From a checkpoint of a small image FSQ autoencoder: trained on simulated fluorescence microscopy of cells, 1.9 epochs.
Rows from block 5 of the decoder of a small image FSQ autoencoder, named by matrix and row number. Rows with one number belong to one channel. Each number is 500 + 40 x the weight over its row's rms, rounded and kept within 0 to 999. All counts start at 0. Numbers have three digits each. After the name is the row's rms in percent of the matrix's.
After each channel's rows are labels from the 100 images, of 14976, where the channel reaches its highest value: "top examples" is what is common among them; "colour at peak" is the nearest of a few named colours to the mean colour under the peak. Only what is clearly more common there than usual is listed. The data: simulated fluorescence microscopy of cells.
# convs0: first 3x3 conv (decoder.decb.0.2.convs.0.weight, 96x96x3x3, each kernel summed), inputs 0-95
# convs1: second 3x3 conv (decoder.decb.0.2.convs.1.weight, 96x96x3x3, transposed, each kernel summed), outputs 0-95

convs0.32 098:523494497534564509450543530450435477505546463493515586462495434520595524562463436450441494466531500528460466566452468491483450481447528487439521532425537514518509483452518496493463496527487485459475478441491502544515549495490460465471444427548430484472510546507462529494456497490551428406
convs1.32 100:510507515479508472500510459510493516547482488523506468538494481492503529499506484465542383478460496563613478462474496495516447469533502482479524471489502536487460477485528528447513521456593530501548552416522349506622480462499487498443539543477542563511471545470538464469530531468482520511
top examples: ring around the nucleus
colour at peak: purple; grey

convs0.12 088:530511567491533576557516513517568554539523448559502544553503553491491572527546572540448492501509474542574516508538447474557497534535503558469486516519443539498477544463532526480520456517548545464488539491452474503536527502418487516407528484488492488576565475501565543522472508421551500452
convs1.12 098:477500555539442524534542520488477512501500522535424507522556480548445562544504468501520557480502526477485491511465497523473477467482424498537488518476558472507559395542573513550549519460499498482434443477496484536470517566489492531518542498543435415414477524400466518457520443418510491533
top examples: membrane rim
colour at peak: blue

convs0.76 108:468477546499472536483544585530545514457500470448491519497566514417504488522431482490521435522484512508550541516441536498502489574611493521487447483469501568541524567502476528520489466487536483520580516527483513534599416472465589550522527494559450495519471479472513457487469472485570513485
convs1.76 103:454515514497508475544438441429519461517522486533495484460461439508411537455485471517472469522474497491487483454540481448451533493450444512464456475498518559522513541503461573452425473552487502453446490563491536482516560531501530526513454598529506548484532601562512448535499472460468405490
top examples: red stain; membrane rim
colour at peak: blue

convs0.52 092:518510500484498464517454481522555446535563474523517475453547516493528523517533625491572493505538483515457514531477542506624532575486561487511509553464449517500468542534486571510563501574538509507473504546493505506547490477418532466459590515512543542504569490524532575490561481518493473493
convs1.52 104:534408480507465482485542534474510487461459516532422580569459416507498554544506499497520508509544570526416526534441485581464552483547519492490499506529440533521471498502543458531487443458487496514579524444470504442486479542543465440493435504514507511477440490506474479506567442567464561477
top examples: ring around the nucleus; yellow stain
colour at peak: blue

convs0.2 090:516520530573450531494494538523584511523484520493552516446489516521563455550529529456471442517570467546501499508498502489571517476492486470509456587520570590457425430453563522494526572493439501489454440483448537470435581503548483502529528517471491518453518410506526520493486538490517485482
convs1.2 093:538509501496489504466503531525510402434529581514514545506461488515516406421451426537553561505490551544517480507500450582389516445558577463516439546490496504464454555521490465461485494516506494490563486500486490494547537566528509464504534549521496478484446557474499532547535562496498522503
top examples: ring around the nucleus; crowded; cells: ten or more; red stain
colour at peak: blue

convs0.81 098:467460605455558531464553508478532474554498515577570511509503497505509508540536555563487433511441466524469492536463503498580561520447509461513496599555492491549550563480449524474459444507525429485514479528480502526510469474480457522478449532460504539550567513524588496505458443488471477537
convs1.81 106:572539468440500516475526541573543422425501509487501529534502456511528460536501500479562512497533562504520494553498455553435502526440514540508605480520411519504525421502484478527419481498491494482500506394485490501451543546551533525472582472520479459455456550464477577502523525485512513488
top examples: membrane rim; green stain
colour at peak: blue

convs0.34 100:544487447454474492502560447484492531501521463499478521525505499432540560510469537486538526502450564495522558509470486519553508506461497493552501453576537521506427453429513509529476568483538496499431549522432485535521554527471441550389500491506485461535479484518488529580518516552475518632
convs1.34 117:510463491506519566496492476559441497534441456531508529516503565553504536509524534514483504536472478465519532542506525507534501451564469478462509462462460452517491440580479476457519500453432460484572519462570474525491458461491523462490473481501541490483549439583485421446522491577591465386
top examples: ring around the nucleus; green stain; crowded; cells: ten or more
colour at peak: green

convs0.27 102:574488473503410419540515537448462529557427484526434544473496446450510547481516537461530565537499526509515506478470446584446546503423530497485477484568523522495472470529447528563524463551578502500433540571485490552476476518540499516507523505466500507459460541545539517531503480525476472583
convs1.27 096:468451483453480553501513492547562567540433433512503544501525471502480500510478463549514537464464473424465457462458487502503576413483478459434564499475444493537524536481518506500492506438488487473566539489543436427449415473533532494494466485417485515541535510445504436450513501497507584454
top examples: green stain; ring around the nucleus
colour at peak: green

convs0.92 099:570509492491532529533517358517500524551489541518432454537472450463566478536513480462493459518504517508574499435446521460483469553549508516460511469558577515499569506534464479456535569455479456515525436483476493490450514501506461493532543523494398490518507459490408485535500510547488447468
convs1.92 095:456566531524517538502551563568445557547498499494558508510509549475440548513426450498514440509483476530514509540581467481576480526512530513461454496420500521507551517492583501535528501477541487515451449514549473478564451503510538523461463544495599516448452459572550455521496491434512519529
top examples: cyan stain; ring around the nucleus
colour at peak: green

convs0.25 115:495524517515541531540506482581471542547529531472460474513494444480540534527535438446458440542498523508539552415504508504488484599522467472493566487491536543572468508469530495568481540489474559498496552443481499542454486566473556526434454450516473479461451595502502478447552429537459490469
convs1.25 101:501491489514478569555491457545456470476560497466573557486493499542444552489571482485493492508550483513509478527486564586577536498489476476505458481512407511521575460527476495483521537485559512556455512439548414532454468588490499531501559574442467517516496532488527492476410546525472487500
top examples: ring around the nucleus; red stain
colour at peak: purple

convs0.17 100:446471479551501515543399528492472506611512497458531535476485510501496546521508579516460550469514516424490528474495491568553474509532485481486506498469534493570511465461500459508519513488453541469481507491486506424532536544490515444576460567468605468395574490440464504500435524494497527506
convs1.17 090:534436456476574550497505536480528525478527517432436487471493578513528454472531488479546454478485461570465429502447422581430505479418583520529530490475430517555500524508533495496490468456481516483456491498518512511561506508504469453562453465520502551471500487562478522449527552528587450474
top examples: membrane rim; yellow stain; crowded; cells: ten or more
colour at peak: blue

convs0.51 099:525534520492549483462471476410505494516551495517538508507454504501481492527523530495481547565414551500447472489543559460566449531576435526540530599464465502532506525514511529449534578510488541516457459498465420473526484549512538477493491506486475554518575562467588441488467511497568461460
convs1.51 097:573488483509485474525490506476502536471481454479507485502467430541460495513550553434513504535506574481524571496423448547481503515482503495476426510499437493513515431559534563472553470550564563532544505443515470499568486582434521519457539548462520471427460555513457504502473490554546480583
top examples: smooth cytoplasm; green stain
colour at peak: blue; cyan

convs0.4 090:523456566527568534524525437512494498401475452555465517450535539517459509399454499484529540560505513514498544509488524503532437509506489565433563491522547423517477520587583532502546546478496542540475515498488462455554449491447535467493545489505514544505576465531523512541534529449458526497
convs1.4 103:503505442441575499537489573525471506485451544519436492511452533492471449467472421517541572453512541497559466517552446500470506488495519457528607577489568520497493542533485482570505396504550491446499454462465495527501515545514510450495446445486516564451493560547454494505539505459490479508
top examples: membrane rim; ring around the nucleus
colour at peak: blue

convs0.30 115:516537445538479430536517514498555484581515472594520520526538514543491528519480546561523519482492492529485445516487464501479531519489495495475378473549426496540537548504546528571551570576579524518524521590531483519489488590486460503444535483473485470525524514536526516519494517454505580533
convs1.30 100:548439499481507551487498509481446510524499518495523490456512471528616478505489509502512468467442452478457522523542424519516553526403545561535511470452414588521429502550495524480504449504406464437510459518490529420455446471457549461511446497497552476481478498478449510527525504503557525462
top examples: ring around the nucleus; green stain; membrane rim
colour at peak: blue

convs0.58 110:504497519514393506479521471517535529539499473526522506559520559459463499441504457573505500489483511526507536532521479521504503573490458542559423446506521492557481466515478451443485502493511506502422481503449481540495615436421467478531569529481520517481513545528509555501463562497500463633
convs1.58 093:402479509447513543486460493511541458484452499522481478503490482510501496406508506480507519534479517469478478538489488557474491494523533505519500483479555536475475491437435526527476474414463442545571489463565525535508444471515446484567420463517511478429504465588542479516565445509529594403
top examples: green stain; membrane rim
colour at peak: green

convs0.62 100:492547556536577513520458515521466419455466543513584567510504471565491557569548554522473519539572482521441505484504529500591525540451624495477493512487446554520454506622471519517459535467478459484541498507472501506545493487491457486470498508496518416510503517526496479500534504531467516470
convs1.62 099:529436439552489482472461523488527504492523520512508464598441471490444496410486437493476540473511579514477478604529539487421493509455495479500523491485495501552453491503536467536476452546495488467525518458434502557472553577508492524474561449564497517484469474549449454541474468559424556527
top examples: membrane rim; red stain
colour at peak: blue

convs0.0 107:409512457530482582548571510524507415489523540487484521522401524490514451478534493506480454451453478528532568543489618470456513458521546460484439515471535508500557497528542539520496511529524478464576503507563540480513467472480549547562416420486504434510495485527494521465482474481513492523
convs1.0 111:528497518551488434552501514438448536505475437518485559504511472581487485446524471517519573510511485541494422437424490575457431470445572518522495483533505500483460495467465517478512495564440473479423543518464537465527529529545441516478504572456466472476419571500509541496466507476512428463
top examples: magenta stain; ring around the nucleus
colour at peak: purple; brown

convs0.95 101:479514500522454470527549490517453522461464536512482425554539511497440483526529418429476479494501535509482460557518467490445496451482420515440537545455502446503457359425451464471512444502528479466491455513530529521493458498450498465540427437501527492520487518490413463498565526486442508489
convs1.95 099:462508513496529536554451510565540474492455508504578451505511484492503473525523424416525413514466449448531495539502504496460576482577509516542477492533509525503543541541493458506559407535546485497519517407480462469521571523457508480456555508553536498498521508510516583490550532451487534594
top examples: ring around the nucleus; yellow stain; red stain
colour at peak: blue; purple

convs0.79 103:579474490515523496473536476504531529441531430459488452458424519499509521452498503478442479560495453479504514473495505470493510463567420497531414491498488595528498549515543449488509480456525519545501532446522573551531494488547515441547540486547576524509530561529390458460507497554562495462
convs1.79 098:495506473523451503501499410478565505509524524555463421528567547435497501542528381520534477454497561520557532491537554526461414504504468499492446455487463440522485547497454531543506462526545505500477533490440490502511460528491511506532545509541508561527561485411490577452549496428463485495
top examples: red stain; ring around the nucleus
colour at peak: brown

convs0.9 097:512455497505526460431467536515524461503545439513511553506482487474510518493437503467510510491451450486511527510523553506486516493448465540488494489497502538496526514479523473547493533463518514506487502581497477424488518525508423466490589507486492538533549444539611610482597469488556538640
convs1.9 113:554466563458502577469493556521473502520472458547509479517590485502471515487493598491603472481493565482482541429527478559485493521526481484411535492497449537497479594473474541535528451490479509453575480508511520533468468537507427535552437465488491444505443432446531472503502488496522488458
top examples: ring around the nucleus; green stain
colour at peak: blue

convs0.39 098:511512512506480455493497543453431499585482497446559488525423409509438461493566455507495539519467387457526512522478507423556514514556533442464440489557532520438486483454458488532495468462475525446505464514542479528506504511489486516516531453492428494520481490383491543521528508503499510584
convs1.39 090:546465514522452473447413525557413451516454505520465525486486549528483450482521571521547511483451483559513440490461424522490544438533443475456453533486496434513457517483498500514580497474477472480488500500519529536484499454522545543520440455437524446461461467567488597570569533493495472499
top examples: ring around the nucleus; green stain
colour at peak: blue

convs0.48 098:470489471482443475474522503482443579445576570558582508475533497506512500501466523499537505470496507594527494491421479527538462497494568489501536520488582497481448471449447545502563436494528549534459437431534424531429492514490476507423516430502529484512457475529502471507489490539533489423
convs1.48 090:523410486526479524515556518465482483408484477499514539553420492522440507498531526468561455559515517500446529491511507490463492495578521473483500496559436505473524426510566492430498477439497527516570528472463384434447478555493513495478471537488427540508547492477502501478440578517457470515
top examples: membrane rim; green stain
colour at peak: blue

convs0.85 106:503476478511420584501510489547499472490536519523554477492479487504515576533538470470459509501541433508451499499461480488525543484557503510480485458487575586549497463476497432461525542473561564430566488469532519560498505473424531521512474473564471485505447440513465489551522567526585585447
convs1.85 103:497566529531565467495526520568473537548572476521589536512471484477505468471440449535548509504536533530519474403499453517504487493534479447525453462496444514452531474507518528525503498547469485485394550474442539506502546565566490462446474534519493562527510585454563519529519473511426448499
top examples: red stain; crowded; cells: ten or more; ring around the nucleus
colour at peak: brown